config.toml
horizontal_flip = false
loss = "l1"
norm = "groupnorm"
init = "trunc_normal_002"
steps = 8600
batch_size = 128
final_lr_fraction = 0
Rows from block 2 of a small image super-resolution model, named by matrix and row number. Rows with one number belong to one channel. Each number is 128 + 32 x the weight over its row's rms, rounded and kept within 0 to 255. All counts start at 0. Numbers have three digits each.
After each channel's rows are labels from the 100 images, of 14976, where the channel reaches its highest value: "peak on" is the class under the peak. Only what is clearly more common there than usual is listed. The data: seven-segment displays showing three digits.
# convs0: first 3x3 conv (model.enc.1.0.convs.0.weight, 192x192x3x3, each kernel summed), inputs 0-63
# convs1: second 3x3 conv (model.enc.1.0.convs.1.weight, 192x192x3x3, transposed, each kernel summed), outputs 0-63

convs0.82:089103138105107120120144136123101148078147084088131167121098100146147151102147138118181127085141159132089113141138164135183138125146173068086163092079185170119099119126104201122130047109117090
convs1.82:172051126119101214139122104122135147146109143148103085154131116129093062159188143156085124191158109096084153124121074162147113113090068114122146119164120103086150142110129100122119185075127207
peak on: screen

convs0.84:127119189128132132138103148160154183074151173159204141105126165095154137214154160105146111133100136140101139137071091053132161101121140113107110137145083122142061199129182080119161067107087086
convs1.84:181119138145118149143107161134166107195089099098138071156124147142127153128097158160083132094150158181146124110096114179145126095121107149134078066111129116173110104104126129143130162133164112
peak on: surround

convs0.122:142124139126138138110133082158083149092100126125203107118168169117129148113113114108099100167129107074135117138094115157091117099112157117102172134122079107195097115165118077155133110091119126
convs1.122:122127108104114119146102119154138090079114122125141122111117136120133139134068095096107144099107110170115137103048142111129178045091100114082111120116127130086116125134148136155159154121175104
peak on: surround

convs0.3:120111134112146084132070134149160168151120124158000142179144121161146183143119120133120146142184165168159166155110147108091118139121071081108162094151084065196134085112148098136093108127093168
convs1.3:049145161152165174166146122136103149054091137098045156129120124144141140096160139165171153123115158129114122145158139105133120130169095144179153223082146130158179104162094111125164112149125110
peak on: lit segment

convs0.22:125129168115144168134119123118149158210123108147037134129142113096135118164118125148196138152167148164137196155122172139169162121214174154174146104102100159104154120128129114147146116182071155
convs1.22:108183076070110168142124142094149091140194096157083136101159116147110147114148178194134177134110151131132118201142180128150123157092123143106106117151119187156131125129140139126160088155117136
peak on: lit segment

convs0.188:110118077105172096124121112094073117138102111120060110120114120146103184117163144125096142094083200112145177103138174163209135142047116114191117141125083086158173176080141111146142133142134152
convs1.188:092163144182098150132128153174153128121143100155070075142138098116124178135083070137137094140169134088083071098077127064127132122149138188125139090182144154156118073116093140109142115085134110
peak on: lit segment

convs0.37:119108149135157069099113140141205154106155154152040060124129104120089107124117135192151144091165102146128065149106126139157099105104108192113152055115098131113117070134118074153142094198093101
convs1.37:172137114147179153145149166076166094124124117145162170122071148109202073094171098107164156147084108141107119160141118127094174149159183098135084149110220094138074066093104144111107120161101112
peak on: surround

convs0.18:130062106125115106099145147119140135103160222112133162110127187058138126161186069125096149104098143131104163153111066114131120105130115137143140141141080125150085141173136106113136124160124115
convs1.18:170223144154154149164144112175070099148146082188098145133113102205113175092135186133112091161135124157140113167149076113141093135153129089114108143124151145123157118119117119118124104117104105
peak on: surround

convs0.102:098082186177099111097179136090099105140131111127039193138100073167148141058132144079105151107114156125170070128169162138134102139149175153121137112131211169060132139108177086120149047134147163
convs1.102:163126145103149130111185145142171123103083135112101116142134117101178156216169132132111115153090115106112163067131102122115119097128196110149124117097122092112080137147100115098029162141180175
peak on: lit segment

convs0.81:112060123127142125128174090123074158104145108120121212180119144100114152136143136128199118172087056149116141161112115124162103127166132106108091093137111167097154134070141155145126104139126181
convs1.81:111175112093109129115077171140148059194117095137065096079123104138147078114124179117062118185159118126085129113161177133124138126104120168151127150209146098178152133156155079121102126059162119
peak on: surround

convs0.139:143170171135162080146145138137137135136144182121093182135157038173130176142127121144136119138121176178121138159111138127154111142148128073176135177111138126141120137149145210127092124137135135
convs1.139:118088168065123164090114097155147174189152056108129158123080101107146144137168129117155110113102070052124144083080109234107144067105106159081088138085095116128163103116181110109137114101113166
peak on: lit segment

convs0.21:109153128107104185122070112115073165129118086087133104155125215094093171073168118129187149157155173106118120113162103080144111102124148076111138133167111124155087121113155121156093108169088139
convs1.21:130148109110111161086110159111102071131166120187121116089160106105105147133093114079108115049111136130140112138121151172071186116090146127144108143163170122162161070152184191112175204113195145
peak on: surround

convs0.45:138068158131126134099117127150013168090176172186136118144131131141205116166123118115095192108129165087159132177132112152136040140149129191133115145169102120130111122102117103072106124161147135
convs1.45:084137090137130136155121138124125093073127107179120166131127169087068171166102061148119108141089132171117172077073119112113101102107136071149100067130063132127156076143113152111162116107119144
peak on: surround

convs0.189:109112133082174121116090098158125142194152124185061091172118092180126148149084104128122139122105156120152151109114128128130075157142126115169078078158100146100183114123115146124138094177041127
convs1.189:122101103116138137123129115101105102213117173159097116139173101066148162111118137088167079101085127038073073094118175076094126137167142111172160144084162171083129115155139145104086121129088134
peak on: lit segment

convs0.19:079127173100072130144083088146092123114158135183116111126132167126078098164120124113172144137151135124121165164121111103104157125143173077137149138136100103130117148166159139124091009115076094
convs1.19:185167066069069118128161109138125089134079101115068105094164124122134088070114082145104113140090114111163162119217210153119119100122140118169164118108091079129138125123108139076107147126186103
peak on: surround

convs0.190:098103100097129084130072157108145138127119117141028112125174169120121166078101127179108142079118178136138135123193121138121138139000177158141126159166105138095162117123158140124137150116149134
convs1.190:117122103178125093149161097175145131175086133154095185133104099149106142200102146111210140166128089098095162105077156145127186125119109142119163106170078144185096136141123144151148070132104143
peak on: lit segment

convs0.149:104106066112161108120153147137140158179152055072113071154113123097104143137142111115152172119078108133098135101144091048072119107165103115151117143154189172134194092138097060102125176175116176
convs1.149:155179108127150092121086176086118099132109130212186129105161167136176137133135142144125125115138115170221145141139162176163132114148120109146122113121105139109187092151061199125095119130101134
peak on: surround